From a checkpoint of a small segmentation model.
Model: encoder norm layernorm, encoder activation gelu.
Data: trained on larger renderings of crowded toy scenes, 90422 training examples, 2.8 epochs.
Rows from block 2 of the encoder of a small segmentation model, named by matrix and row number. Rows with one number belong to one neuron. Each number is 128 + 24 x the weight over its row's rms, rounded and kept within 0 to 255. All counts start at 0. After the name is the row's rms in percent of the matrix's.
Before each neuron's rows are labels from the 100 images, of 14976, where the neuron reaches its highest value: "responds to" is what is common among them; "colour at peak" is the nearest of a few named colours to the mean colour under the peak. Only what is clearly more common there than usual is listed. The data: larger renderings of crowded toy scenes. In brackets: how many of the 100.
# fc1: MLP up (encoder.blocks.2.mlp.fc1.weight, 128x64), inputs 0-31
# fc2: MLP down (encoder.blocks.2.mlp.fc2.weight, 64x128, transposed), outputs 0-31

responds to: teal object (77); its colour: teal (36)
colour at peak: grey (60)
fc1.72 092 [171 116 106 146 144 129 132 137 182 101 132 130 138  86 138 158 118 136 119 105 133 144 115 147 134 172  81 105 133 125  65 120]
fc2.72 096 [ 92 134 104 120 147 150 152 171  96 137 115  58 172 134 149 106 118 115  96 117 125 117 122 158  87 111 115 135 147 117 131 116]

responds to: teal object (57)
colour at peak: brown (75)
fc1.55 123 [129  86  82 119 102 127 143 150  95 143 108  99 137 127 164  96  89 113 121 131 118 134 137 146 129 111 100 150 160 130 128 109]
fc2.55 110 [104 140 126 128  94 147 121 138 122 142 127 130 131 158 127  89 108 141 117 117 145 169 137  98 120 118 165 143 163 106 137  98]

responds to: red object (72); its colour: red (26)
colour at peak: brown (74)
fc1.70 090 [132 160 136 126 155 169 119 156 100 112 116 144 120 146 175 153 140 140 129 138 145 109  79 150 126  91 158 131 135 138 103 143]
fc2.70 085 [ 83 126 113 114 147 149 143 104 135 111 151 120 150 173 124 121 112 135 170 114 111 120  66 105  71  65 146 146 151 161 144 127]

responds to: blue object (69)
colour at peak: grey (66)
fc1.76 107 [142 168 122 121 130  68 112 108 147 134 141  99 138 147 152 167 133 111 159 143 130 168 144 172 124 104 110 132 104  87 116  96]
fc2.76 121 [102 109 134 125 132  78  96 149 118 149  78 139 130 112 162 177 133 131 122 106 178 121 155 123  98 148 107 105 113 122 163 138]

responds to: red object (88); its colour: red (36)
colour at peak: red (45)
fc1.79 090 [118 124 173 132 135 136 112 122 151 132 121 175 127 120 131 147 157 128 119 123 153  96  95 122 149  55 128 125 144 140 128 142]
fc2.79 094 [108 138 128 146 108 139 132 114 105  97 164 127 124 108  88 148  92 108 149 166 136 152 115 149 143 141 140 136  93 156 132 123]

responds to: green object (58)
colour at peak: brown (77)
fc1.68 090 [119 159 161 101 128 115 104 140 105 101 149 108 123  85 131 145 142 104 138 134  82 129  87 100 109 138 127 185  72  97 114 120]
fc2.68 091 [143 113 126 127 142  83 116 128 145  80 106 121 150 160 183 105 165 122 138 109  96 127 136 135 125 121 134  61 144 140 150 116]